{"dataset": "tunes sung on syllables by a formant synthesiser", "train_examples": 39062, "time_shift_ms": 50, "n_mels": 64, "weight_standardization": true, "kernel_size": 3, "lr_schedule": "cosine", "adamw_weight_decay_other_params": 0.05}
Rows from block 6, named by matrix and row number. Each number is 128 + 24 x the weight over its row's rms, rounded and kept within 0 to 255. All counts start at 0.
# weight_hh_l0: LSTM recurrent weights (gates i, f, g, o stacked) (model.rnn.2.rnn.weight_hh_l0, 1024x256), inputs 0-127
weight_hh_l0.297 [121 162 120 130 140 135  95 122 115 122 137 122 155  85 129 136 146 108  76 133 109 129 142 107  85 155  89 163 133 154 116 136 127 141 116 139 114 129 140 178 140 123 103 135 157 157 100 114 124 165 129 163 120  87 155 117 101 123 137 110  97 194 110 124 157 140  67 121 134 104 136 101  99 149 139 108 152 150 119 153 138 100 138  50 152 124 132 136 116 108 131 152 124 100 164 102 131 149 129  83 107 145 128 146 150 129 151 128 139 101 120 173 138 119 132 143 131 123 141 161 135 102 116 126  95 129 149 136]
weight_hh_l0.298 [136 152 104 168 143 115 119 136 131 101 133 173 141  85 135 127 127 143 116 106 130 143 136 121 140 131 121 123 134 136 116 132 123  93 149 145 150  97 131 121 168 122  82 101 164 113 130 160 115 141 132 138 114 144 120 136 120 137  99 137 137 109 109 152  45 127 123 121 172 121 134 131 146 167 127 105 159 135 178 148 108 136 150 166 107 158 153 119 108 136 171 144 127  94 152  99 132  94 143 103 113 143 147 141 119  95 127 128 165  81 134 109 150 106 151 133 129 140 168 143 102 159 124 126 119 142 137 152]
weight_hh_l0.299 [128 137 125 126 129 117 125 127  88 140 154 129 139  87 165 134 156 134 162 113 117 140 163 123 127 136 141  87 180 103 135 113 135 127 130 171 164  98 114  90 136 109 115 119 103 141 113 104 147 119  85 135 141 119 123 162 130 148 151 145 110 148 143  98 142 130 142 150  95 124 129 115 188 143 133 109 133  82 133 114 171 154 160 103 156 120 112 160 151 137 123 139 105 165 166 111 156 146 128  69 123 151 142  85 149 114 132 101 132 123  99 129 130 128 132 107 108 106 144 131 136 126 102 171 145 111 143 109]
weight_hh_l0.300 [109 137 153 141 112 107 121  90 137 147 119 143 138 158 146 150  98 162 105  98 143 132 148  56 133 145 129 105 123 129 144 132  95 117 153 109 167 140 115  82 112  98  84 122 118 126 112 124 175 214 115 131 143  93 124 109  99 127 108 156 132 151 134  94 129 158 151 165 140  97 170 119 150 161 137 148 150 123 120 163 131 141 131  97 166 130  97 151 117 108 155 158 147 146 107 142 206 102 149 106 152 112 131 138 122 143 128 143 112 103 136 100 111 127 138 154 115 132 173 137 109 143 122 119 152  99 116 136]
weight_hh_l0.301 [100 102 112 101 121  90 154 144 132 135 133 135 166 149  93 149 100 129 144 128 127 119  88 145 138 132 118 130  86 144 115 109 122 119 160 142 109 133 109 113  82 126 145 135 125  83 125 124 108  81 167 124 174 127 113  97 116 156 153 105 128 115 117 137 143 149 143 118 104  85 176 104 107 146 158 114 105 133 153 144 166 160 115 148 134 104  95 113 166 141  84  63 135 123 106 117 128 120 145  88 149 128 138  77  90 127 133 141 148 156 155 102 137 125  97 109 125  97 131 128 112 147 103 108 113  96 147 122]
weight_hh_l0.302 [ 96 103 109 147 137 125 175 100 131 158 136 127 146 139 121 126 117 124 148 151  95 145 117 131  98 113 115 142 135 134 160 145 110 101 109 150 121 114 139 115 163 110 117 151 130 100 116 159 137 118  90 145  89  74 140 137 135 115 149 137 141 168 106 127  94  83 102 135 150 109 116 140 144 135 160 126 142 151 144 124 122 109 136 124 155 128 147 133 131 128  94 122 135  93  99 131 156 146 124 125 205  99 147 134 110 125 130 138 113  68 100 137  99 115 139  89 154 126 148 118 101 190 149 109 129  96 167 121]
weight_hh_l0.303 [ 81 145 127 126 104 132 129 148 108  99 117 111  99 149 111 154 129 145 116 108 139 160 150 130 136 147 122  97 132 111 162 129 121  95 197 118 162 166 116 131 146 100 122 126 132 130 117 151 151 116 109  92 155 156 102 148 159 118 114 110  84  99 118 126 101 157 181 129 115 129 104 154 152 174 142 109 137 130  81 125 142 127 106 131 163 122 107 159 114 144 127 153 110 165 141 151 106 157 119 166 116 120 142 136 109 130 162 125 111 143 103 112  79 136 125 120 111  90 103 113 127 170 129 148 137 117 118 119]
weight_hh_l0.304 [186 135 133 112 111 166  89 150 145 156 149 179 177 125 150 121 153 156  98 158 128 165 100 134 123 111 157  95 106 122 106 162 121 123 124 109 132 128 142 130 164  96  85 142 101 120  94 130 188 154 137 127 131 127 122 115  84 134 138 103 123 110 106 107  72 137 155 125 125 157 127 102 121 172 141 144 107 162 136 138 176 104 116 143 117 150 130 151 111 113  99 140 101 143 130  97 129 125 112 134 144 109 150 134 131 103 132 158  98 119 170 170 135 118  85 151 109 110 130 168 110  91 125 119 139 141 162 121]
weight_hh_l0.305 [111 118  89 113 166 209 113 125 132 110 163 156 148 125 164 141  71 133 107 139 148 132 111  86 130 127 117 164 106  88 139 146 110 133 130 135 116 116  95  85 143  37 155  68 189 101 159 164 139 109  95 110 101 107 127 108 141 119 120 113 119 153 162 100 144 132 161 148 138 122 112 149 172 163 109  96 158 175 132 167 158 127 119 125 174 118 121 103 153  99 134 125 105 115 116 141  84 104 106 106 109 139  99 142 144 170 136 139 116 126 143 147 137 144 110 113 117 119 157 133 180 145 133 121 118 156 143  76]
weight_hh_l0.306 [114 100 133 124 187 130 153 174  96 147 138 136 125 145 170 124 156 135 119 137 174 122 119 145 118  77 113 135 115 133 112 145  78 129 106  99 159 111 147 159 153  76 118 131 188  74 130 157 127 130 120 109 141 124 114 113 170 121  80 139 122 148 169 104 130 154 100 115  90 122 135 136 169 137  95 119 150 189 104 126 140 114 142 125 126 109 104 109 150 133 138 158 121 113 130  86 185 143 108  77 176 119 145 147 138 143 120 119 104 155 148  92 157 125 130  99 103 133 140 153 113 139 137  95 149 161 141 131]
weight_hh_l0.307 [117  96  87 100 131  91 123 145 121 160 133 118 111 141 147 173 120 128 135 125  94 129 185 113 111 130 120 117 135 157 142 111 115 118  90 129 127 174 127 126 104 124  99 128  60 158 145 134 111 157 111 159 143 195 174 102  97  97 139 154 139 162 150 116 102 127 149 123 110 135 106 160 130 122 121 110 119 148 125 143 168 131 149 121 115 118 123  93 130 149 105 132 145 153 156 133  76  90 133 106 107 140 145 158 130 148 110  97 119 112 150 136 104 136 119 127 194 160 135  78 143 137 107 187 177 157 121 111]
weight_hh_l0.308 [136 139 119 107  95  77  99 174  97  92  75 142 132 128 129 108 148 129 129 162 137 159 118 161 168 155 172 142  98 156 166 132 115 129 168 116 123 138  84 144 109 104 126 113 140 134 100 155 139 109 129 144 163 146 138 149 126 117 184 136 130 124 125 117 140 164 111  94 131 122 164 120 143 133 152 106  90 110 129 120  88 127 119 154 130 146 171 161 155 126 155 146 101 135 122 107 131  93 129 145 147 166 122 126 116 122 153 118 120 133 171 139 168 159 147 128 115 162 130  72 110 120 133 113 162 116 119 121]
weight_hh_l0.309 [106 138 114 118 104 186 162 129 152 146 119 145 125 140 170 113 117 175 134 163 114 132 133 129 107 133 146  99 130  70 137 105 111 151 145 138 108 158 104  86 164 100 139 139  82 178 104 123 117 112 110 145 137 152 123 131 113 103 105 132 116 116  81 116 132 129 102 171  91 107 141 113  58 106 162 105 159 127 143 126 101 128 127 110 148 184 112 137 150 138  71  91 137 119 108  87 139 130 114 128 123 131  91 118 176  90 138 130 115 151 121 178 140 137 141 133 147 112 127 111 117 115 133 147 160 137 137 106]
weight_hh_l0.310 [171 111 153 131 163 140 124 100 156 127 148 145 131 105 127 101  67 105 138  91 120 123 120  79 114 140 120 107 133 157 122 107 113 159 170  87 135 140 127 105 140 112 116 125 128 135 116 128 119 132 110 103 141  95 125 132 107 140 166 100 143 125 107 138 145 128  96 151 154 118  91 145 125 189 137 116 125 170  85 114 115 144 146 143 120 143 102 165 143  92 131  92  80  85 126 146 122 151 132 159 138 105 124 134 118 133 113 122 148 118 155 155 147 133 179 157 117 138 125 117 118 158 143 115 148 112 158  98]
weight_hh_l0.311 [161 118 125  94 132 203 148 130 133 120  84 145 108 116 164 168 111 151 132 134  93 151 133  98 127 129 167 126 140 106 120 140 153 136 136 156 127 118 147 119 127 155 147 153 118 107 123 175 124 135 152 135 145  93  83 186 148 172 123 121 112 180 134  85 140  74 138 124 106 129 137  95 142 113 125  96 135 127 143 145 158 117 127 162 126 133 126 102 154 115 144 122  91 145 163 134 124 123 100 117 141  80  96 158 124 115 141 167 135 124 140  87 172 141 140 148 137 156 122 162 131 176 130 115 142 115 121  97]
weight_hh_l0.312 [113 145 107 142 123 123  82 113 112 110 138 161 139 126 129 131 155 189 122 147  74 175 147 115  94 129 105 125 166 188 129 136 123 110 107  95 105 128 139 150 168  89 129 107  88  93 120 129 156 148 140  74 120 144 112 154 179 126 148 139 125 135 133 131 119 125  95 128 137  89 110 133 123 177 153  88 169 129 140 148 132 112 132  80  94 112  96 164 125 103 117 129 181 135 127  82 134 126 124 123  90  90 101 161 120  88 138 110  94 147  81 139 155 136 153 101 141 118 131 115  89 119 163 130 142 143 154 141]
weight_hh_l0.313 [114 155 142 104 171 152 144  97 186  89 150 169 142 123 118  91 124 132 124 136 118 136 128 138 155 148 112 111  85 130 143  96 155 112  97 146 118 106 105 133 140 107 176 133 157 162  73 134 150 177 112 123 115 132 139  82 156 186 115 178 173  91 132 125 121 156 134 133 134  93 114 107  96  91  89 105 111 135 102 126 194 117 107 145  94  90 110 100 153 158 118 111 109 154 141  96 169 147 135 133 144 157 102 134 132 124 128 130 113 129 157 232 133 116 149 135 134 109 144 130  62 163 116 108 122 150 146 134]
weight_hh_l0.314 [ 98 129 111 133 146  96 135 133 147 130 135  82 127 140 115  90 121 130 100 146 112 117 117 139 117 106 155 108 114 152 156 120  99 158 121 100 156 142  94 149 184 166 118 137  96 106 110 124 108 137 114 138 121 165 148 148 137 111 109  97 126 155 120 122 140 134 138 124 184 124 109  83 112 124 126 125 113  85 160 138 127 124 110 112  49 104 139 168  64 131 124 142  98  86  97 183 135 109 106  88 142 130 126 103 137 152 115 115  70 133 135  94 109 153 143 127 135  87 133 158 160 139 111 123 144 158 119  97]
weight_hh_l0.315 [113 148  92 160 150 181 119 130  86 133  84 104 135 171 130 128 126  98 130  95 108 136  90 150 142 136 112 154 128  98  92 103 108 102 134 125  88  97 156  92 115 108 127 115 118 165 130 120  74 101 132 124 125 142 121  80 123 117 110 223 126 108 113  98 106 127 177 104 126 105 127 159 119 153 136  87 131  97 116 150 108 138 113 111 115 112 138 156 108 137 136  99 124 100 140 170 113 144 139 139 117  88 171 143 142  86 136 150 140 112 116 172 161 104 135 136  89 131 151 154  86 133  94 101 158  81 156 137]
weight_hh_l0.316 [131 140 167 137 125 173 156 142 117  86 176 114 166 119 124 142 129 117 102 134 138 139 126 102 146 157 137  85 104 116 130  89 114 116 159 138 120 125  91 140 160 149 148 133 109 134 123 188 148 149 178 100 134 132 159  91 129 140 109 101  70 155  93  90 128  52 146 104 126 141 114 120  99 105 152 123  80 168 146 133 162 132 118 155 163 155 140 109 134 145 133  95 147 106  96 131  90 145 141 103 146 112  95 111 143 151 106 135 116  80 110  91 121 101  98 126 154 151 132 157 164 121 161 118 100 165 131 116]
weight_hh_l0.317 [127 147 135 146 174 117 124 119 101  96 127 142 157 153 101  99  83 105 145 153  85 145 143  89 142 156 111 138 140 168 108 147 110 117 136 132 159  93 151  94 141 154 173 133 106 136 120 134 150 121 101 127 108 159 163  99 154 177 109 108 148 111 128 134 144  73 126 142 112 137 117 152 149 116  79 143  85 119 155 151 106 134 122 108 144 132 101  96 145 150 125 104 134 101 153 122 126 119 153 128  80 128 150 159 112 153 138  54 124 156 151  91 133 112 146  65  86 173 157 138 166 175 120 161  97 118 104  91]
weight_hh_l0.318 [142 103 147 114 135 160 157 137 154 140  91 109 173 165 142 162 120 136 103 122 118 146 117  85 142 148 126 173  97 132  96 131 126 105 130 161 144  82 155  94 144 155 112 128 170 144 112 101  86 112 115 145 139 136 174  91 144 131 168 107  99 169  97 141 101 122 146 160 148 127 116 114 122  87  74  83 134 121 160 147 120 113 141 109 159 139 112  76 143 122 116 166 100 135 110 137 160  66 135 120 132 169 137 138 136 159 147 160 135 139 173 158 161 110 123 143 133 130 124 124 154 139 131 129 105 144 147  95]
weight_hh_l0.319 [149 121 181 126 102 188 109 147 125 154 111 132 109 106 149 125 139 151 154 147 129 161 146 102 129 167 146 109  86 143 143 123 150 130 101 160  98 140 119 144 144  87 143 171 154 147 134  83  93 133 121  91 143 141 124 122 100 140 129 130 121 153 116 132 182  95 182 162 147 143 108 113 131 132 123 111  82 125 120 121 144  90 121 115 141 117 100 106 127 110 131 109 167 159  92 114 120 132 117  93 107 115 149 129 115 153 116 108 115 153 147  92  81 104 148 124  88 156 130 139 123 129 132 130 119  99 157 133]
weight_hh_l0.320 [121 133 117 109 175 115 109 155 134 105 103 162 127 140 170 126 126  95 179 121 103 123 135 178 110 140 116 132 121 151 136 126 139  74 142 100 125 113 160 168 136 132 172 116 133 121 154 133 122 173 125 177 115 123 114 113 140  71 139 137 116 126  77 124 129 103 141 151 119 132 145 140 128 141 122 183 138 103 134 135 117 118 127 108 119 136  95 133 112 151  93 162 115 153 119 123 128 104 141 107 118 132 119 139 157 134 144 121 161  84 163 156  92 152 142 129 130 146 140 140  90 135 128 123 142 160 117 141]
weight_hh_l0.321 [145 114 153 143  91 149 171 102 144 112  81 128 158  96 122 135 153 103 129 129 110 108 164 148  89 140 145 128 142 125 162 118 139 128  72 118 155  90 120 106 130 100 155 117 105 101 147 169 156 121  95 130 130 132 129 170 133 117 109 115 107 124 167 105 142 164 156 124 145 116 144 145 101 148 120  99 103 129 135 178 167 135 161 145 131 153 132 106 181 131 125 122 149 147 109 122 115 165 140 129  93 125 124  90 131 131 133 135 114  97 122 127  93 140 145 138 132  62 153  57 185 140 149 100 102 163 115 144]
weight_hh_l0.322 [147 111 146 110  90 115 120 119 121 109  84 114 167 108 152  81 141 160 130 126 126 182 103 132 185 103 139 129 116  98 130 136 130 122 134 128 124 109 103 141 137 141 168 129 124 116 186 119 146 108  98 169 131  96 139 153 116 152 152 103 126 158 121 146 111 113 122 113 150 106 150 145 141 198 142 123 128 134 105 101 129 124 195 140 139 124 125 126 115 147 107 169 129 117 120 167  97 135 109 137 100 147 142 137  91 125 151 168 104  96 151  96 130 120 160 120 132 121 118 141 160 154 144 140  99 134 136 133]
weight_hh_l0.323 [173 117 136 118 113 140 165 108 114 134 112 171 158 168 115  77 128 108 132 115 127 129 105 112 121 115 172 110 152 131 100 138 121 128 170 140 153  78 155 110 123 115 123 159 144 134  82 126 148 144 127 124  98 136 139 190 124 109  93 130 130 112  97 113 130 107 101 212 104 120 128 145 149 161 116 167 106 138 140 143 105 131  99 127 110 144 155 153 155  93  84 133 102 134 111 164 138 132 122  82 105 126 107  86 107 111 119 147 109 118 102 139 105 114 111  84 162 120 134 153 103 127 116 147 142 113 147 121]
weight_hh_l0.324 [134 124 120 121 124  94  90 164  96 128 123 125 158 112 173 118 165 145 119 150 123 115 104 155  71 161 130 190 132  88 143 147 120 129 104 165 142 120 137 134 160 107 134 167 117 130 111 138  79 140 149 137 133 145 154 135 131 114 109 143 125 154  96 132 123 139 119 127 155 110 143 168  68 115 162  85 139 103 121  92  83 116 118 109 120 112 163 158 134 146 119 102 149 123 139 138 137 178 110 150 127 127 139 132 132  86 158 143 104 127  71 156  94  86 112 112 130 158 158 137 169 147 144 121  99 131 119 102]
weight_hh_l0.325 [ 88 116 103 180  99 125 129 140 139 156 118 102 126 144 106 114 148 117 113 127 104 119 108  80 125 179 127 135 161 100 123 123 136 121 156 179 163 125 136 111 125 188 119 154 116 121 129 123 132 138  92 104  96 121 144 170 172 150 114 107 122 165 119 145 148  95 100 134 163 131  87 133 108 129 128 133 135 125 127 139 114 185  98 170 119  96 182 110  82 131 157 160 108  94 138 137 145 108  93 120 143 121 109 146  90 131 131  99 142 139 132 117 123 114 128 101 171 173 129 121 143 135 138 105 133 152 139 120]
weight_hh_l0.326 [101 100 119 123 163 163 124 134  83  88 102 167 158 124 109 120 116 138 144 156 179 135 133 116  98 154 133 149 161 143 157 160 133 144  94 137  92 120 162 133 137 134 117 148 145 106  89 172 166 113 123 122 128 146 183  99 157 132 127 118  82 107 130 167  83 113 134  87 161 123 134 114 110 165 130 142  89 151 102 114 122 157  97 145 139  99 107 133 146 134 153 118 137 117 141 129 141 128 123  66 195 139 120 121 147 139 134 122 109 119 127 111  95 105  95 149 115 138 121 146 121 148 147 126 127 104 159 109]
weight_hh_l0.327 [138 108  73  84 114 163 130 127 101 127 105 115 123 139 113  85 134 138 113 137 145 135 141 151  70 117 141 128 110 133 188 128 129 124 144 144 156 100 127 133 152  90 116 124 139 126 128 160 117 166 163 142 112 142 147 122 108 169 175 109 102 157 128  92 156  83 146 159 160 119 153 123 106 138  91 146 100 139 119 104 154 138 108 122 133 151  96 162 139  89 143  96 116 122  79 129 138 135 134  84 106 136 149 148 151 138 140  79 178 106 143 128 126 115 150 143 173 132 152 175  95 156  62 154 133  79 103 144]
weight_hh_l0.328 [115 135  99 102 143 141 103 106 163 141 121 127 147 117 105 116 168 142 150 116  97 123 146  99 132 168 147 120 133 146 129 112 123 144  99  72 112 102 153 113 147 108 123 146 156 103 127 103 164 158 131 127 165 165 147 150 129 153 152 115  99 138 103 105 122 105 158 152  68 103 110 129 123  86  96 114 146 114 178 151 182 119 128 122 141 150 102 125 128 111 127 115  97 106 135 125 145 140 101 104 107 180 151 103 129  78 133 165 167 114 102 108  79 180 151 118 115 131 137 143 135 140 145 137 151 151 157 115]
weight_hh_l0.329 [114 129 161  97 132 101 115 134 119 129  96 189 120 167 168 125 114 116 114  96 115 127 140 141 148 119 117 155 132 149 144 110 121 106  77 149 143 100 152 140 151  96 121 112 166 112 116 198  99 141 105 131 134 119 113 153 113  88 130 137 135 131 128  94 143 127 106 120 140 146 163 158 102  67 152 174 120  75 151 168 132 128 167  84 121 155 128 139 110  92 125 113 150 118 144  89 114 111 111 116 107 109 127 186 137 123 160 142 132 107  90 122 138 103 115 127 139 151 131 140 115 124 159 100 133 151 113 134]
weight_hh_l0.330 [100 115 162 144 111 110 126 113  92 163 117 155 131 131 157 130 152 102  90 153 131 125 146 132 107 105 127 136 138 161 103 117 128 129 146 141 116 146 136 128  80 111 103 148 113 115 137 176  78 148 136 139 101 153 150 139 127 134 122  63 136 130 120  98  93 119 105 128 166 118  94 128 141 149 145 144 151 101 140 122 129 132 179 146 120 115 117 123 150 111  95 143 111  70 100 161  66 117 107 183 124 139 138 153 129 146 146  75 113  82 140 158 113 113 107 135 151 109 173 163  73 103 150  98 139 106 107  71]
weight_hh_l0.331 [169 148  99 117 115 103 133 139 181 115 173 132 140 120 147 112 139 116 108 139 111 145 138 130 164 166 120 147 121 138  88 135 116 129  98 141 143 106 125 132 120 126 169 155 139 108  93 109 119 172 136 115  97 157 113 116 143 113 121 136 140 121 128 108 118 151 126 121 195 133 134 165 105  78 184 121 157 159 123 121  97  98 120 190 130 165 135 135 148 143 173 120 147  79 118 119 149 119 126 192 153 162 104 123 107 149 116 172 129  92 113  99 148 103  94 131  82 101  71 117 120 120 110 136 124 122 153  98]
weight_hh_l0.332 [138 131 117 141 151 114 136 130 119 137  81 110 158 126 139 142 137 153 167 158 134 145 152 110 112 162  92 154 144 130 127 127 138 123 132 121 151  98 109 137 150 108 146 146 116 135 157 119 122 142 119 129 146 117 123 105 134 133 148 130 108 103 129 130  58 116 130 144 147 124  83 111 122 146 119 146  75 104  85 155 150  97 132 129  85 146 150 131 117 123 124 175 104 108 126  88 136 116 160 164 133 130 102 136 157 132 144 135  55 131 121 137 122  72 153  69 152 137 101 151 151 150  97  90 134  86 131 144]
weight_hh_l0.333 [ 85  94  84 158 159 122 180 141 147 108 138 134 132 147 164 160  84 122 132 119 113 102 154 143 129 139 142 155  80 127 125 135  89 149 181 157 148  92 135 152 124 127 140 126 105 113 144 108  90 126 132 148 149 129 157  85 147 126 122  94 130 118  96  94 160 133 123 150 120 143 140 108  90 169 133 169 163 112 156 175 128 130 153  82 127 140 147 142 182 156 140 166 134 111 122 109 158 113 135 115 163 109 144 138 148  93 136 122 188 117 122 112 146 164 130 110 124 121 131 135 139 126 115 169 114 137 138 178]
weight_hh_l0.334 [117 127 170 113 105  92 123 114 105 131 128 117 183 104 126 163 116 128 151 159 124 137 130 114 148 145 145 108 117  79 159 136 131 126 128 116 136 181 141 130 109 121 118  98  68 125 111 144 208 112 135 106 139 190 124 114 133 146 179 135 178 101  90  74 131 123 148 129 122 139 111 151 125 156 146 120 150  87 199 175 143 149 119 124 150 121 112 164 110 107 129  90 140 138 135  63 109 102 119 120 152 132 124 140 145 134 115 105 138 124  94 132 159 144 152 111 112 123 127 152 146 173 136 118 130 105 120 137]
weight_hh_l0.335 [128 138 108  99 149 135 142 152 134 118  81 154 113 145 136 125 124 145 160 120 135 124  67  87 122 136 170 141 112 112 167  90 146 146 130 110 151 141 104  93 146  81 151 129 169 136 108  99 118 168 111  89 143  92 123 157 158 149 102 146  99 135 135 122 114 172 140 114 114 108 133 100 156 144 105 127 113 111 128  93 129 148 131 133 133 126  94 152 150 179 119 103  82 128  90 115 139 143 158 109 131 112 124 115 128 160 155 151 125 143 142 168  94 172  93 126 130 156 120 135 102 111 121 129 142 116 156  73]
weight_hh_l0.336 [ 97 131 123 103 132 133 137 106 125 166 103 124 100 126 176  75 117 132  83  99 176 106 154 153 118 155 130 144 158 117  93 109 128 120 133 142 163 129 131 116 102 128 130 165 161 101 178 161 115  84  98  97 128  87 133 137 119 142 150 150  94 106 121  76 133 166 108 138 167  96 121 167 119 169 134 116 139 136 117 118 126 155  91 111  93  98 110 128 131 165 101 124 109 121 123 137 149 162 116 130 142  89  86 128 132 148 174 168 105 144 148 138 159 104  74  98 150 137 143 133  99 131 116 103 122  88 102 108]
weight_hh_l0.337 [156 119 102 117 159 149 130 140 105 146 111 125 137  98 143 100  87 126 171 140 128 117 130 133 112  94 132  71 102  93 146 122 116 100 132 131 147 122 111  85 135 120 152 169 120 114  95 172 156 167 140 111 106 132 125 156 113 162 140 146 127 145 146 142 113  94 122 132  99  91 130 113 164 166 122 157 162 150 118 143 136 135 130 140 131 148 115 101 159 165 133 133  98 134  95 118  90 168 153 118  82 129 187  93 149 138 123 123 104 128 157 142 100 152 134 140 183 110 138 139 135 130 147 144 170 145 166 135]
weight_hh_l0.338 [ 91 132 119 119  88 120 155 127 103 109 111 149 134 162 127 120 125 159 171 166  98  96 165 137 121  94 117  93 139 103 159 118 128 144  99 137 148 170 111 172  96 138 106 118  97 149 140 163 120 140  88 102 118 117  85 118 148 133  94 136 163 130 143 115 145 167 108 170 120 102 133 162 150 115 149 104 105  69 148 112 149 108 142 159 140 103  96 168 101 106 114 129 122 119  86 115  98 107 118 120 157 112 119  74 143  94 130 131 124 113 159 121 188 155 128 151 115 159 145 138 113 112 116 148 117 107 109 187]
weight_hh_l0.339 [168 130 139 137  98 142 151 118 122 155 135 105 112 133 107 119 104 108 123 113 153 156 159 115 129 112 104 109 145 115 155 166 133 151 127 124 154  89 167 149 159 134 129 110 112 134 110 181 180 166 135 152  96 142 140 124 159 138 166 123 119 131 151 123 116 116 163 184 152  82 124 166 146  99 142 102 131 149  68 136 112 175 134 113  98 129 108 167 122 123 116 116 119 127 134 146  99 151  77  88 123 116 143 119 110 126 114 113 149 149 106 137 129 102 104 124 170 125 147 165 123 175  91 112 123 132 116 168]
weight_hh_l0.340 [ 99 125 145 161 140 105 128 106 155 163  78  95 160  88 192 113 127 139  84 130 125 166 102 110 125 132  93 123 149 102 133  97 132 118 129 130 130 139 112  86 129 125 161 117 145 127 136 137 125 162 102 111 128 158 122 118 110 122 135 126  95 147 151 123  94 133 153 135 127 114 203 140  82 162 131 136 145 137  68 110 117 155 157 102  49  82 119 125 109 120 148 145 134 119 154 115 108 110 113 137 110 137 111 111 167 176 132 158 106 115 132 144 146 139 135 140 142  89 136 128 133 128  95 105 124 113 128 104]
weight_hh_l0.341 [ 84 140 118 107 113 167 104 140 122 113 124 139 127 109 119 125 124  99 128 108 120 126 158 112 148 106 113 103 155 107 136 118 122 130  89 163 138 109 136 166 128  86 129 115  82  90  95 128 147  98 142 116 144  88 154 132  79 165 112 126  92 103 144 143 127 103 123 112  88 118 127 156  80 149 115 127 113 110 108 144 130 118 108 103 137 211 129 170 107 175 156 131 121 121  93 105 129 122 145  98 134 106 148 161 102 102 113 138 124 126 144 105 134 115 136 118 153 165 150 109 126 132 135 113  81 138 116 128]
weight_hh_l0.342 [134 120 130 100 162 102 127 178 125 124 117 103 144 116 154  86 144 106 127 117 153 122 140 178 124 132 125 172 175 114 113 135 114 132 111 177 125  90 131 143 104 137 119 102  76 135 149 105 129 127 165 120 134  93 185 126 119  90 128 123 115 126 132 139 156  83 126 139 139 116 122 107 104  82 135 138 148 161 116 130 136  99 121 133 202  63  86 149 125  91  67 133 123 125 112 126 133 121 157 117 120 113 128 137 135 105 131 152 142 119 163 134 131 120 160 152 145  79 121 150 149 143  94 110 155  99 102 119]
weight_hh_l0.343 [ 71 112 131 114 156 139 105 125 166 142  94 138 102 133 129  68 150 129 120 157 135 136 173 140 116 134 164 108 136 155 139 161  97 117 155 150  94 117 144 162 118 111 107 115 122 138 144 180 118 157 119  88 119 157 104  94 146 109 127 114 122 131 129  80 149 126  99 198 124 156 126 150  97 131 157 164  75 122  97 114 149 129 142  79 129  95 133 160 121 126 161 101 130 158 117 135 125  82  85 102 149 154 147 114 177 118 142 104 173 113 113 137  86 154 126 178 160 118 106 136 130 117 155 117  99 121 139 107]
weight_hh_l0.344 [147 101 117  85 129 137 115 162 122 150  96 185 123 155 128 118 165 157 120 123 149 101 137 140 124 119 127 114 148 164 127  96 132 140 174 126 140 131  59 134 141  89  94 165 163  83 128 125 150 116  93  96 131 125 146 122 102 124 120 110 156  96 176 103 131 140 112 168  99 148  84 127 137 157 171 148 113 119 130 134 103 116 160 108  84 142 117  91 171 140 112 100  86 121 146 111 163 127 115 123 155 136 188 106 124 131 164 107 107 110 110 140 106  86  90 126 115  99  74 103 112 141 137 131 123 117 182 105]
weight_hh_l0.345 [116 150 111 137 121 119 127 133  92 131 120 157 121 134 140 111 119 126 124 123  88 130 166 109 117 109 133 140 102 104 129 136 113 145  93 119 166 122 172 173 155 136 120 111 125 141 150 127 139 136  94 138 123 161 123 142 138 107 108 134  80 122 119 132 113 129 133 159 168 107 139 130 137 128 114 132 136 135  82 105 119 127  95 116 158 123 129 105 147 119  71  83 109 183 131 146 132 121 112 121 135 181 113  89  67 158 182 151 112 141 160 146 107  98  72 163  55 103 123 109  92  85 137 127 152 133 114 140]
weight_hh_l0.346 [133 136 137 139 123 129 154 115 117 151 135 121 173 138  99 113  87  67 110 163 106  98 157  90 141 139 113 160 139 123  93 168 100 153 109 150 150 102 156 126 131 140 128 121 122 116 117 100 100 111 119 148 122 117 102 128 142 135  96 134 129  68  98 132 121 155 131 134 147 162 150 134  95 109 101 135 125 164 125 138  86 120 113 181 127 121 159 110 113 120  74 132 129 126 115 172 111 161 100 106 119 139  96 120 170 113 106 157 111 113 145  53 159 156 110 161 164 122 109 100 136 111 135 149 108 151 130 129]
weight_hh_l0.347 [123 125 124 130 170 147 122 162 110 104 146  92 113 127 108 135 107 138 138  60 159 150 143  97 132 119 119  77 129 117 149 141 102 120  69 126 132 129 159 119 123  87 164 192 181 125 144 113 114  99 106 123 140 157 112 125 143 118 116 139 113  77 118 157 162 145 113 116 138 120 115  82 104 111  57 147 116 133 161 130 130 111  89 129 137 117 146 120 132  89 119 171 137 114  96 106 140 111  93 142 138 113 145  96 180 142 138  90 126 102 123 137 118  84 118 144 116 155 155  80 167 147 141 112 156 178 145 114]
weight_hh_l0.348 [117 132 150 106 109 164 151 133  79  82 144 167 141 127 160 157  83 113 123 138 159 100 147  70 139 148  96 156 159 134  99 143 124  58 133 104 135 119 133 136 153 141 117 148  99  93  90 123 105 143  92 150 133 106  97 110 141 104  85 114 107 108 153 104 101 137 103 156 144 100 149 115 178 140 143 171 127 159 113 151 121 174 127 120 138 146 110 145 100 126 128 111 142 125 151 166 171 125  77 127 111 148 137  92 131 128 135  84 146 130 131 148  83  85 106 124 135 114 102 158 131 132 108 122 125 109 140  98]
weight_hh_l0.349 [135 140 122 124  94  93 138  86 129 126 160 165  67 105 133 117 109 141 157 122 124 141 113 100  96 155 123 161 149 147 155 155 111  92 130 138 155 110 133 105 139  75 101 133 112 134 133 165 141 177 137 148 117 141 128 168 108 117 126 106  91 103 143  89 135  90 105 119 121 114  89 159 127 174 123 115 156 126 122 104 121 151 146 145 110 162 129  98 139 152 148  75 126  93 137 130 140 125  90 111 112 153 112  97 143  84 128 145 124 159 102  98 125 102 108 144 152 108  92 158 115 111 118 125 140 117 128 178]
weight_hh_l0.350 [157 113 123  88 110 131 147 130 117  96 111 141 116 128 106 108 178 131 132 160  72 124  95  83  93 185 162 101 100 128 184 130 165  91 148 138 117  95 159 165  92 109 111 126 104 142 140 142 133 140 139 100 118 121 132 168 121 112 110 133 107 109 118 102 126 129 152 106 124 129 142 163 116 102 149 137  98 102 136 151 140 165 107 143 116 116 149 131 167 143 129  95 144 105 127 143 129 102 105 104 109 142 121 178 145 132 117 160 143 130  84 101 120  73 138 124 133 147 151 142 146 147 144 105 125 143  83 108]